config.toml
win_length = 512
drop_path = 0.05
beta2 = 0.99
Rows from block 12 of a small multi-label audio tagger, named by matrix and row number. Rows with one number belong to one channel. Each number is 128 + 24 x the weight over its row's rms, rounded and kept within 0 to 255. All counts start at 0. Numbers have three digits each. After the name is the row's rms in percent of the matrix's.
After each channel's rows are labels from the 100 clips, of 14848, where the channel reaches its highest value: "responds to" is what is common among them; "loudest band" is the band of the loudest frequency at the time of the peak. Only what is clearly more common there than usual is listed. The data: synthesised imitations of 52 everyday sounds, one a clip. In brackets: how many of the 100.
# convs1: first pointwise conv (model.blocks.12.convs.1.weight, 288x288x1), inputs 144-215
# convs3: second pointwise conv (model.blocks.12.convs.3.weight, 288x288x1, transposed), outputs 144-215

convs1.256 099:178095132123125070108077142090161137112130120122165113133116127106145150151120128142139114104123096142167116145118137149155121120074138129134144151100133117134116138099147127163120097102191134101100135070138151126196
convs3.256 097:124133115142130107153085098163138164143146118147129121167136178158132140097143130142120134174118105112123133148119095134108125120173150137162130115115141159146136132109175108161129123078083125118094143116138171112107
responds to: animals (60); meowing (56); muffled (low-pass) (45)
loudest band: 500 to 1000 Hz (51)

convs1.59 101:142138129114114148124128128082135148128151142125105116136134148125126121156124128158132103066119135138137147118109166105107109128170119115135106168136115147114124132112122148140103134165140100111123193151090135086167
convs3.59 108:117142137125131133121108143111148115081122128120143147132137104136138116158125117145113082115118134096150108149133110140115127133126119139128123165113192139129129119166125133115106123142097122107154142109136126154156
responds to: spray hiss (99); machines and effects (99)
loudest band: 4000 to 8000 Hz (97)

convs1.209 110:152129181103156157141105082123127181113145165115142106126138124129096121147110160132120154133127141148147157101115153124128132130131169114128069144152108141165150124115147135152135078124153098117098167154175135137139
convs3.209 085:110124166150155120124111160118147131113139132139123134134115098160152140094163090181119138171126133159150132113133107123114157150167177147127171119147161117151151108120165150128112145133122133171102124191125136117112
responds to: people (54); speech (50); clipping (31); text has "clipped" (31)
loudest band: 250 to 500 Hz (27)

convs1.223 123:134114085118154126138107109129154139123122135156106155133121150131159130100134135146138146161120123089125096133128124120146109122102135139110123154116121134119124174144138125146167133142105148121057127141115150124127
convs3.223 108:142071102120143126128152099139179153132121114124174128116156144084142127120166113146133124064118073167134086131100146123146112113143143142147143135104129150133152144088139155132115116098132107125127163118122160079081
responds to: people (100); coughing (99)
loudest band: 2000 to 4000 Hz (65)

convs1.273 103:139115134130128122134083123096105130145113103115119116135107086095147122119133129137128146087127139169154129089144177109163130119102134138114128106086132121122164127091129140130143115133129191124132119152109113115124
convs3.273 097:111132125119095107118135088144133124104154128155087131076132066116134139059122126132111189125119118112114123151134111133048123128103097139121136087174123085118115134181111136078125154127098070138098119152127134151111
responds to: spray hiss (99); machines and effects (99)
loudest band: 4000 to 8000 Hz (81)

convs1.236 109:148151174134140165125120094160101088108102141135158099110140124133132167152151141143120130090163137115136151154153157128155122120094133117113120149152113139100121115117094127139140171144118132119132111133122107096152
convs3.236 101:132164139137122148117128162118170143107136121149093127139124124154124154161154123117144108153125113155137130095141173101134146144087127128128128145144136169134115120124128125103104158149139127119120164106144126080110
responds to: animals (88); mooing (87)
loudest band: 250 to 500 Hz (70)

convs1.9 102:128121144129165126106105124141122100115135068104116121140158119132082110094122135094072121161107183134142159115151118113147159136130143133138108126101134124209119138102150117089087124117097105125158088126162134126122
convs3.9 099:108119105093134115163132130081133105172121145129104138131130152130101167114144117107104095122124115152115134100151136201116135106126172147140156149111126085084125137110126149128124100134133098130141129143102147126124
responds to: mains hum (81); thin (high-pass) (49)
loudest band: 250 to 500 Hz (49)

convs1.183 094:105150156125146161138114106150118148094114179128095136135127163112133162136135133148139104110119119142167135140130162139102140125099120148094160116151116108123155093136163126117126113165084089107121125135136119117118
convs3.183 103:141144110134113140145132119121121150108118160088099111115108154105116127119134127159135142140140122165096131126120166131123134131128165143102132154158130119116157132105126156100114145109193104139157154111123135186145
responds to: signals (100); car horn (98)
loudest band: 1000 to 2000 Hz (57); 2000 to 4000 Hz (30)

convs1.175 106:128103108108099101139139110099133177145115081157098118128138110104150144159118116150121138094130146155113143097128178114170112126109108142127134160081115171113128135119118115142139108142138088123105068175102134092136
convs3.175 099:100161131117138149128133157085133147167144170132065166128131112113138161123089137146142131115121178079112153130137155107123117141090110108121116130134149103141125096155118107069135125145153083124167076138115155127106
responds to: machines and effects (99); spray hiss (63)
loudest band: 4000 to 8000 Hz (60)

convs1.37 097:154115103111111114133124105113172156135117124132068123111113138070109131114166135128123122157108121159156150124150113114078117150125124115129098109097127151110138133124138140131116122133141140126145125139111108153144
convs3.37 104:129133158127141138110172156168098176155095115139121126125143120151110179122130125142132124093109124149106143137146056127144140134122157100119126105042142119118132160151113122092094148077118086159084130120129102105131
responds to: household (78); glass breaking (37)
loudest band: 4000 to 8000 Hz (34); 2000 to 4000 Hz (33)

convs1.201 100:149110162125150093118127138086153090164138122139051117175140104150101125099120124099165109140144147116119135156170078110152100147132130089106068137113094135184156135108137110166091145124139143122110119115112119079112
convs3.201 111:082121067178108123153129120125164050064141114133098152169117127145125148161149114110136120139154128115099153143145106139127161118123131130149136159145159171141127144141109138124127107104130118122149149078089123121128
responds to: zipper (44); bird chirping (30)
loudest band: 4000 to 8000 Hz (41); 2000 to 4000 Hz (29)

convs1.193 101:127174114163131111114130112131138086081138145096151131169122128137111137115116114136148144108122132134123110125130098123134131124129114145108112124146141153132129154114132125130137130089176109127178123108126105107129
convs3.193 100:149149073125130147127114117121136171079179164110102124080134134137121130160146146112131132142138109140160192129132164131141129135095126113144148129126126065122095148100113130087124107137076074112187109116128122153116
responds to: people (95); coughing (93)
loudest band: 2000 to 4000 Hz (25)

convs1.218 094:127159166123128116108088112097157076087119114149110150120139113140153139145102100160117149104131135135134124117137130139168172127104115161116119133127117117115123116105151135150143132170139136114131166085134155080117
convs3.218 103:150141139119111103135109141160153156121122157135122102118134216146118125061122141140125135148134125139144137153137143110135128110110092125118104096162096118126126146099130135132127125114146148128122095091131128100096
responds to: spray hiss (86); machines and effects (86)
loudest band: 4000 to 8000 Hz (84)

convs1.253 090:132147125118125145158121124199156147112146133180143121131148140087140120155112130119154127158105116129125136135075152175112115120148109136111137100156152114155154140107151131136140090163134103134096152107159116128120
convs3.253 100:141081148125114114146166128155133119142121107130146095125101112124120144111137139099124096091158132094119149126090149124154153134134132132135119139101123093127132115101097128158188104127032102125120168115124088161139
responds to: signals (67); beeping (35); car horn (29)
loudest band: 1000 to 2000 Hz (32)

convs1.126 106:153155100139125132128132104147138121092124126111163125148133097136145119166129116148116104116128158137160093154110128099138104123110115142131089150127125148126117138195133156132126119139140123130139145140133100107122
convs3.126 100:123097171140130143122090111109139137140134137135132110170126159102120131158119125146123115114130150094150057126145081128113122124143148116112138141115130168140129105118110134151146141107158166115123135102109135123150
responds to: people (100); crying baby (84)
loudest band: 500 to 1000 Hz (49); 1000 to 2000 Hz (35)

convs1.87 097:147111096123098097144106120122159150178153073119164110160100153157132132130130138119096102057125115164113102145129143132086129145115136127136121105161102086118144123132128103148142138134125100102120174104084144129149
convs3.87 106:130133196130124119131129119154136105103078139149117106115109117136129142142126106137124164115117133125132122102164126125139121117063207133087106082054105128153112127135159084125130125133148139137139127149139139152162
responds to: phone ringing (87); signals (87)
loudest band: 500 to 1000 Hz (67)

convs1.252 093:136149115136111122129162119141123114113174096171155095104183143128137109136166124145097123140147148149157069132135125138142111134113127172133123147121069133130105163120150063129114186123130157121122113149145120130155
convs3.252 087:158116141117130124143118172146170153163131148106161164113120107152170136114099163162104117189134122143157082196145120149130157141154071041128096170138116119141091131116116060171142124174123151115120109144144131129169
responds to: muffled (low-pass) (84); clipping (35); text has "clipped" (35); signals (30)
loudest band: 500 to 1000 Hz (39)

convs1.278 109:154082136123169081163154156123134140147106126134120127125129145113170136129103142157148122149133148138164173113118111105116121122124136167112113147130125101125094137118167112126150144120178126136105136109128076142160
convs3.278 105:125146139100103130114136166114116116154146140121150118175128103121136107110136152078110130129143160127101074121130143105117106136106135161127084146165130098144134123108122109148136126108101141126170142095109162138097
responds to: muffled (low-pass) (62); phone ringing (50)
loudest band: 500 to 1000 Hz (37)

convs1.207 085:163106104084135122108085111122120144124182124113140126130127153129123122118151132111135109125133174089119148156152144107126127139125136146122106150177147118137132140076122112164159147127143107111159124107113113169163
convs3.207 101:113103159142151149133136161082128128121063172122134115124154153139138126130100111094117110115139140179162141085149155150119132135121145123150136136072118128145125122140110112147156060180181165118107139138113126101149
responds to: signals (98); siren (85)
loudest band: 500 to 1000 Hz (65); 1000 to 2000 Hz (32)

convs1.102 096:118098165135134114157116147141153120095107165099144140129111132141108127125135129129146192119166192138146112132123125125151123120092122133124132116121148154175129122121116109141125164114118098137155160127132140140165
convs3.102 095:129103153108132112099095073136158137154116134141115130087179092135146154125146124118109147112159080108106130130087077147126135133134118129112127133114162109142140112161120110160144119131105098098100127124130171131098
responds to: nature (74); waves (65); rumble (41)
loudest band: 1000 to 2000 Hz (33)

convs1.34 095:122084099150137105149110125113162125111075158117084115164154153148105125160162119114115113117132135138087125111151156154096137127086128157150132092112131158123137146149152104152081121129132110095097125124122141117158
convs3.34 100:098152125131117104117097112132133103110118104136068136137112174148103125182109102115138106137112120141054145154112175155158137138038129126109128107172147128113099138094112095142135070140111115123148111103118095120141
responds to: household (83); reverberation (64); text has "reverberant" (64); knocking (55)
loudest band: 2000 to 4000 Hz (25)

convs1.174 097:123106067131127074131102138155135152084117157160134103107148160133131124153144137129156167128126129134111087097093162086160100118171122151119163142133125157124109129165115142151143134118166131127119140132124155138105
convs3.174 104:100143132120131095125101127116132092080115199167141149109124111163175157156148101090119151153109092156120143115160141120128120156130124146167144119164143091139153114077146111140159114135101126103159103151101160151142
responds to: animals (49); howling (44); mains hum (38)
loudest band: 500 to 1000 Hz (49)

convs1.136 098:149089047126135082138131127121099134159173119145137091141161136138168118116128131135087139147110165091139119111127116123123153112120108185161110117124114134088116135112115155141145117133133119143112108106102160125151
convs3.136 088:162112112151128154187127145097192123138131112120135100162162131091107123107113152082182123133125169106116142153072147132106163110139011126141112095127149128134108123107111109124120165163135109163097142111136136136094
responds to: household (99); clock ticking (96)
loudest band: 2000 to 4000 Hz (28)

convs1.211 107:162102117130134101150137152154136126126113110128113093111135103071175127090132124118090164109121163152161127150100110147153138118104124136149130114115115128088134120168103130122118142123117126128130169137145095109113
convs3.211 098:125126140120117113148145125085134091090144125105081120099152081139146125090119129113124122151140148114098120101122077166114136118068093115127116084102121117105130153113118125089129114163120117145140137145112130131148
responds to: car horn (100); signals (100)
loudest band: 1000 to 2000 Hz (49); 2000 to 4000 Hz (25)

convs1.270 101:128119127124165126137125123124142158121110166119112107102149139059126110099139145155120103143119132128155112128078138119114107153093123050104125147136136130114144108150099126109164119102138106104101135121136103091126
convs3.270 103:134148143139148143116112123131133178140153086163077145156155123089151108124132128127158153146141161145091135158152118135110138086158162122162149126130098109129122124159112126112108134118133103142134074110097153128130
responds to: signals (70); car horn (68)
loudest band: 1000 to 2000 Hz (56)

convs1.191 097:139144116129125094129133164129086162116098129149072096124108082110171128096133132147119147165117132177161144108157131136177141136147130126181158108110119108121151133104122153138174161123096163119142122172159132117138
convs3.191 104:104118090133121103118142133202147115091091148121166139135109162096138146125132115131129082078129116133133120134096168114161098126084136113170119110146082154129122111130139112131105116131138120158134063104114126107213
responds to: car horn (74); signals (74)
loudest band: 1000 to 2000 Hz (51)

convs1.187 098:093150102110090119146129138114087132141130152141128127148111124150151124115101123146132158120111131156152160141162129150148133136135116127124137097118126129106152094110130130139149163145141165095079085164153129115128
convs3.187 115:132164150148119166164127107145138135167153117172103135170108052150124180104147135137170127126166163124142110123152104144104145117081106147140147154153160153154143128127146164116140144185133109123087144157125123137122
responds to: spray hiss (100); machines and effects (100)
loudest band: 4000 to 8000 Hz (98)

convs1.242 091:130127182090107115101117155121134146118130138141139131110148142074107104115117130146112102155118146170163160107101160070115126129133131128138091153085122143124141168100120101122101160148109109129130149150132161110128
convs3.242 104:116141171131145147148091130185116158089098154172094163136153144151135111141125113145140126157158093161138130102119115144103103134122129117159135085136120165147157117069145131121132189142105098127156115140118145113175
responds to: beeping (45); glass breaking (30)
loudest band: 2000 to 4000 Hz (34)

convs1.2 107:144139143046113123136125119128111174114107120163085105136139096142145110138090122145110145100109109168143175110186142108170139115121114169147146125099144149119152083137150127137141120142108137130129159118169115112117
convs3.2 102:122117113112134107110130125096149147127153122120153122084099075146152131157151119141117109116146137064118118148131105179104116140131192142051133160112147138147126107116147125103155121126143099134127138141099101107149
responds to: spray hiss (98); machines and effects (98)
loudest band: 4000 to 8000 Hz (86)

convs1.66 103:146144099096118108120148138117123133087114164099162132125129094126155087106134137128130127106124124131128085133123150118178116110113123114144101143123150154137147150157124126131133155130112149096170111118122110096119
convs3.66 106:101144115147128125152192118112102128125117127129103118165139179127100163101099117135136145106132139128104205164127178135125140128151145108136129096108151082115111155123152108141105135119127138127147124127131112115135
responds to: people (89); crying baby (69)
loudest band: 1000 to 2000 Hz (68)

convs1.237 104:125096117149131119115161157096135165181138105127141113150115164153141152137144143103120058108119137096145127138122171110089127116099135135148128159137140176121143145106136143128128130049082154132114093097116139123132
convs3.237 099:109140142124113153127113140154103084152153170110144146124113132103144142116119137151120112065134148136109136107142073111146123129101120128116128178131124134144120107118117135109117134138102096125108158119120143150081
responds to: nature (97); rain (62); water drop (35)
loudest band: 4000 to 8000 Hz (42); 2000 to 4000 Hz (25)

convs1.198 106:124085224111163102137111135121139147099106120129088110157105115133125165085130132126113158128117132199148093113115134144114138136121123130138093087100115209139148098178141137175084139157181123141138116148129101122145
convs3.198 102:156096196133119104106152123148158152153112136105110134116134163142146148134110126128132113091121113182093178092113103140164106148113158151147114149119132102113143122122122116099176168094099092151117099110129140178139
responds to: household (100); glass breaking (99)
loudest band: 4000 to 8000 Hz (39); 2000 to 4000 Hz (34)

convs1.93 090:142089132093134079115143145144119060122137081102171153137106125187150070128170137162112156141106124109156114131125171186127111138105134094159122085126136115131163156119143104132147119138152127088126124120140105155140
convs3.93 102:174160127091156162089135166148106104122112123122106129141115105138117090132128104150081115168115103130128125126094106139167127143125143138088107137145144139166140094135105104142128152074131137091153170134130128075177
responds to: reverberation (74); text has "room" (74); text has "reverberant" (74); thin (high-pass) (37)
loudest band: 500 to 1000 Hz (36)

convs1.137 099:143156118112105114136110126155172126111157084105145120128090109104145140116116123127125139160097141128143129171150133151158113133145127134118153148094117129126139144144175124120138082150188134134129120091156085131112
convs3.137 100:154071131116141139111129096142109118137121138112155155106099146117122122131126140104091078137138111123152113073107105115140122140125140137130118153168150100132135105038125136145151137141164113140142147147142094116139
responds to: car horn (48); coughing (37)
loudest band: 1000 to 2000 Hz (33)

convs1.244 095:146113091143118111122163151118142201128132177134135140130120145153148085102123125142141158146113157123137110160131133118144127108102126119115117127137111134128126170105114134133154131083085167121126101090102163142127
convs3.244 101:138160166125114147135110147164118154145166103128055122122127120100148142096136124101116128139125147154112103110108130126126159101083104150162112131119110126136151129123132134089110137127087074120141140117124124112146
responds to: machines and effects (79); explosion (62)
loudest band: 250 to 500 Hz (26)

convs1.32 097:136100161129119085136132128085158151100128080130083114148132103180109193106120133145127170125121079127110106146160111115185136162135123148125146154178107121125117108140194132112140097112158140177158150104105143148169
convs3.32 104:137079151083104102110127125144143145105111113129205134127111179124114158111125122160108124142124132132147108098118112097140119146147155083133134120138117089087102103126105130202128136141171170106115112103144153110100
responds to: spray hiss (97); machines and effects (97)
loudest band: 4000 to 8000 Hz (78)

convs1.30 095:136162124107110121144161140132123105085115164108169108123148099155185133162130115129146138138124141112144091128135147138181090139079107135108184132141107146146153150100134129115113093092111141128141080104128100146134
convs3.30 108:097191156117101095151140151094163138068115123143133122116117135147155124145130124128100089142125088122128135116128156139125113127137152111140102117181152091119147144113134139131090099186111111122188147131134125121127
responds to: animals (65); mooing (64)
loudest band: 250 to 500 Hz (36)

convs1.39 102:160115131154125127154105132120114151110113112057099146141135126152042139135150107158152172156115110116157162135142128129148120128086107118104174139102110122170140106098151131133090107129094150147104129131121155093135
convs3.39 124:105122152127129116120144082139121117128139169119116138123125133050087108129138119134092184117075042115124151090136180066118139095144141132071112118152170110083142105131104131141120143105115126104124136081131143141083
responds to: mains hum (77); thin (high-pass) (58)
loudest band: 250 to 500 Hz (58)

convs1.85 098:094147158122113138147090126139148154108125090134138139095145164113107159178122121163168170183118105109156102143087154126135106106149114101103123149129119125134122123101126126133147108147150165124158153105130139106053
convs3.85 102:114170168136120126139146175186132085069123138163102163172131103154120131135119134089125170108151139125092134129145111129126149121099109127158144083135133106122126108202116130138157104144123137115125128087131132107196
responds to: people (56); whoosh (44); machines and effects (44)
loudest band: 500 to 1000 Hz (39)

convs1.76 103:123109141149075124164082090142140113132127182111119120115155153090134203126138137120115143122100108118118124123164144154126124146101144108135083127117118121107145079134113112098132125126086105119138128139139153127164
convs3.76 093:191082116132129151115127168177134120120150132125128143119093122120142104106173109128123105121083123107130164149137058104119099120161197144141185133130104114102165162165125165149126118072110134130108099111128143132161
responds to: machines and effects (68); clipping (33); text has "clipped" (33); whoosh (31)
loudest band: 1000 to 2000 Hz (32)

convs1.230 103:174133154159167133074091112150113124121116143087123174146120121118145124145140128129138121121103204096147145134130152126104045135131131139068110137147159120133144076147123139119090121173169130096135123165171132126130
convs3.230 082:107125135154122113072102125163081148112128129200144096133127132169145152117106144124141130156115177120133143094122142107128126135135133122159110154081091163149160044132154175138124105124136151190119127121142111126115
responds to: white noise (100); thin (high-pass) (41)
loudest band: 4000 to 8000 Hz (43)

convs1.46 105:175106103125130145139118159137078128105165151094112115173112146118176173123143124130109126143135142081131155149100088087145145124142096105118100130116112122092118126140104146134147137121106119133133156084150133128084
convs3.46 110:150130109121163103129149090139146127157081140145112139144108139173153145138118122127140113153146147108140198065150071141136133133124160157136155132123110093142114147108155128114149090160150149137133140122136114124138
responds to: nature (100); waves (88)
loudest band: 1000 to 2000 Hz (43); 2000 to 4000 Hz (41)

convs1.180 105:157145125141097142115084110162109127138139130161148146123134153095136126145092142167094172122153133126132168083133124126130127137131130200130157116117164067125149151120133112165099136090088195145123204117142119104167
convs3.180 108:143121120140142140131186130102114144140129154152142120148155132112110132109102113133124094191109151137118192139148100146103134135134122129118118114067129154158122140185131123107095148140126129162134121155142142136137
responds to: machines and effects (48)
loudest band: 250 to 500 Hz (47); 500 to 1000 Hz (34)

convs1.258 104:138080128113131125146096103125122135125113142105146129149136135123139137153156117148126138121116136102156115119149135133142138119101129176110125090133088189126130125099150154142166154168168114135152080115148164124129
convs3.258 113:096109137112151116124127138103143134173150149131109123145133121108098153110140117132107184151122124166115111141152107090085134127131129138129137137127160166135151121109149153125111131160102125131127082145107135124086
responds to: whoosh (100); machines and effects (100)
loudest band: 2000 to 4000 Hz (58); 1000 to 2000 Hz (41)

convs1.284 093:136128135094150085125114124094154133143155095142125137159119090073111137126099126118156119161121130141141130122155134121149115125154127180162114180102133124129142150136120100114112128125126103106124142156121126097168
convs3.284 105:181120109129128102129130149168109147120133135147142138107140208148128167101134116140130136104098114156166149130151143101114116109123140129125133098082116107142144118103152121157125164100116137124118125128140130111100
responds to: muffled (low-pass) (66); glass breaking (35)
loudest band: 2000 to 4000 Hz (26)

convs1.110 096:152127109160169090133137103158124148074104099102134111153150135109098197134102128136123107146128128168126138140151164086152122137109135122129105110113107090138120089188154159159157145136147118111136103102100141129155
convs3.110 099:146137157129136111137127125207137109119179101130121135116146117170119155146124122138138124069107095126137117084126120137144131129090166133108133122154156183126111135155128127112105169100113129103142161143118132136124
responds to: household (81); doorbell (74)
loudest band: 500 to 1000 Hz (59)

convs1.215 094:125130142127165125102101145131159131158096138144147124134115109155131118084133130127140140092105145089095118126110157121158130131101113128154124149111097146132172121089133136145155116150125122139151153147135148115116
convs3.215 106:096100140142109142125125105176090121116150125110077145113132092121146116136125119122115154117146157158112114138141104151135145132116139106125106112166109095081168139162122150063117145135130103141132123091131156144109
responds to: animals (81); bird chirping (63)
loudest band: 2000 to 4000 Hz (44)

convs1.20 092:159116143127133110123083128157146142108113186115141151145112152140139166181134115155125197172098125119120149119107124142122123131077119162120109128105167135096152101118127104145129150143137146116140192136112140088158
convs3.20 110:139111106148129124133112116138194107091122169127116170107140131082126163181159127130113139143129094142125142152114131148146108150132163152128138127118136132101133162145106109147150120111107137113114162123126146089144
responds to: nature (99); waves (96); thin (high-pass) (28)
loudest band: 2000 to 4000 Hz (50); 1000 to 2000 Hz (44)

convs1.118 100:128148073097111116130148118136136140140157113168073100126127117109117112163126119136115138185125145151150111114127154138092125120080113134111128100122128138128124135091117115181202115140153141117138108105127127125168
convs3.118 105:156113135168138126148143126120149138160137130173150107128128116136134142124117164108147134063089137105118143097146104127123099121153131119150126116105124121132151126119121131097112106069113105142127132137128126109094
responds to: zipper (49); household (49); barking (25)
loudest band: 4000 to 8000 Hz (47)

convs1.141 110:153120098122167079107168124128239145128132077118083128129128135169139127143112129135122130184115129107127159166134145129136085129102145141128128114124128124096128051105105120083088086145115091116116137115083121109106
convs3.141 116:102151146118129157105127154168242139143167135152121136158124137190148135135144125109128130146121154150133126185102109128142117122103155121118159135152143144110102156143127128130118145106141135136146117142128150155137
responds to: white noise (34); car passing (26)
loudest band: 4000 to 8000 Hz (34)

convs1.36 097:150101135081123097110141134138091173120094131082152127135153175146148134113130129132139080130111100102139116109078123146122164118130139103102099144110117135156151089078131170137128117124143093096148144101095121160161
convs3.36 094:142143139169159133180134088165165114128093137125146135140084129136121188112132151121170173106123116163166124131112134157138132126109165144140136132152129152110116142137159136170137143129136140145130118090138145166114
responds to: reverberation (94); text has "room" (94); text has "reverberant" (94)
loudest band: 1000 to 2000 Hz (29)

convs1.148 094:101156135130178114126101132141155115104109177117094136108166137114140173162113138145128124140140095117123131141144141101140123113115108115175098140131123129082150044094165110112120131133144088108111138120137112107148
convs3.148 091:123125111120134142124105178133144100131131171143105124163130124113113152118083144137130143143108116147106138078145112042118117146095066127148133100139133119160136134142102136132114136140125095139103113142107181137148
responds to: machines and effects (64); white noise (47)
loudest band: 250 to 500 Hz (35)

convs1.285 108:131088148162140144141102125130098143111125167124142125124125137131140172129151121108126131141117076077143134181174143119124150125087132101148145117151137139084140058146112122111107126137107093097137141117114147094143
convs3.285 096:160131171127094116166141097122099138103156140159136128125122108137075105071147152142152128096113144156177115127134099143081126118093158128153109120100122107094116131097111146106103141075114115097148074086125173130090
responds to: white noise (70); group: machines and effects (51); wind (31)
loudest band: 250 to 500 Hz (40); 500 to 1000 Hz (35)

convs1.254 097:117171172102140133131160086115123129125141137143174131110147128106162126092118136138147121159115128137134134096127113123133153107076130147077144151118111110128078138095157140127111112157135130108143120108118151143121
convs3.254 100:112115082123117138113140144171146086139118151141151124140154115133101169127149135123157154112112117134172076101154175109149104128108092112189125140142126125145119135138099152137134128190108137112126161136123129143130
responds to: animals (86); barking (65); muffled (low-pass) (34)
loudest band: 500 to 1000 Hz (36)

convs1.11 107:137136129112154123142150120135105132105107105165092141149132147161104121104126121118160099143131091097155116146196144129130139124127135113107135130118158177182102087128098135113123069115119089057110124135084203150106
convs3.11 109:128112084143125112105128115140066127163132147109153134114140131161114127149143111088183134166132128123127128117109181136164129137178115106151115116090137121125137112096169113167162087129090180111131127171138152132148
responds to: mains hum (74); thin (high-pass) (62)
loudest band: 250 to 500 Hz (57)

convs1.33 097:092149154132179097142123130148102129138117148124085156109150113135134129146136140134121152167130170107123160135132144097161089147105123109106110118107117136106100130130161110114091140111105089056110132136094101118112
convs3.33 102:120109130137146118108147168095100142109128118115141127138147117091142109128118142133123119114138115132163095191107173124109126132138148135114125191150158135158190112130156124139143122126123119097125129127158113134105
responds to: animals (61); howling (57); car passing (28)
loudest band: 500 to 1000 Hz (57)

convs1.276 104:161106115164142159140081128106133139140112125130192109120123147110134139155120126134122101067121137135161157122154094134140162128118141136126128068127142148115148137112094119136132062169102155107126154136127169159137
convs3.276 100:142138112109146086131103149136141087093150122155098128118135145118142131143106114107124098120149114179056146101119081103132117123092084157134097123173149144123122133138110126121076105171126111152158125160128161135138
responds to: household (99); coin spinning (59)
loudest band: 4000 to 8000 Hz (49); 2000 to 4000 Hz (26)

convs1.158 097:130162122090095109098138108126152093085165102130134117138118142128114148203112138133112114158143115100136145130159151111161086139102141109114151157122117140143121113134123116095094150128151162123146186079111118150150
convs3.158 108:143111123129113117106146099129117153157119108149137126125149069122136149181135166100136092153121151124170139116121110088130155133129113134107154173167138143124111114065124124103078140128137130140146137123154155165155
responds to: people (92); laughter (91)
loudest band: 500 to 1000 Hz (51)

convs1.222 094:099166120133107156157106120178129040128109131075120128105143107080091114145094128152124071147175100132122148144138164106132169138114120124146122112093119083127155128125133106140157139131114087115144143089153113114131
convs3.222 105:139163140104137121117125145105121169116121131107104100113139179125127119122132137161132156122194131166141068139115170142147137076164134147106132151106092110147097132127105130117092137144168146117149134088101169109141
responds to: car horn (95); signals (95)
loudest band: 1000 to 2000 Hz (31)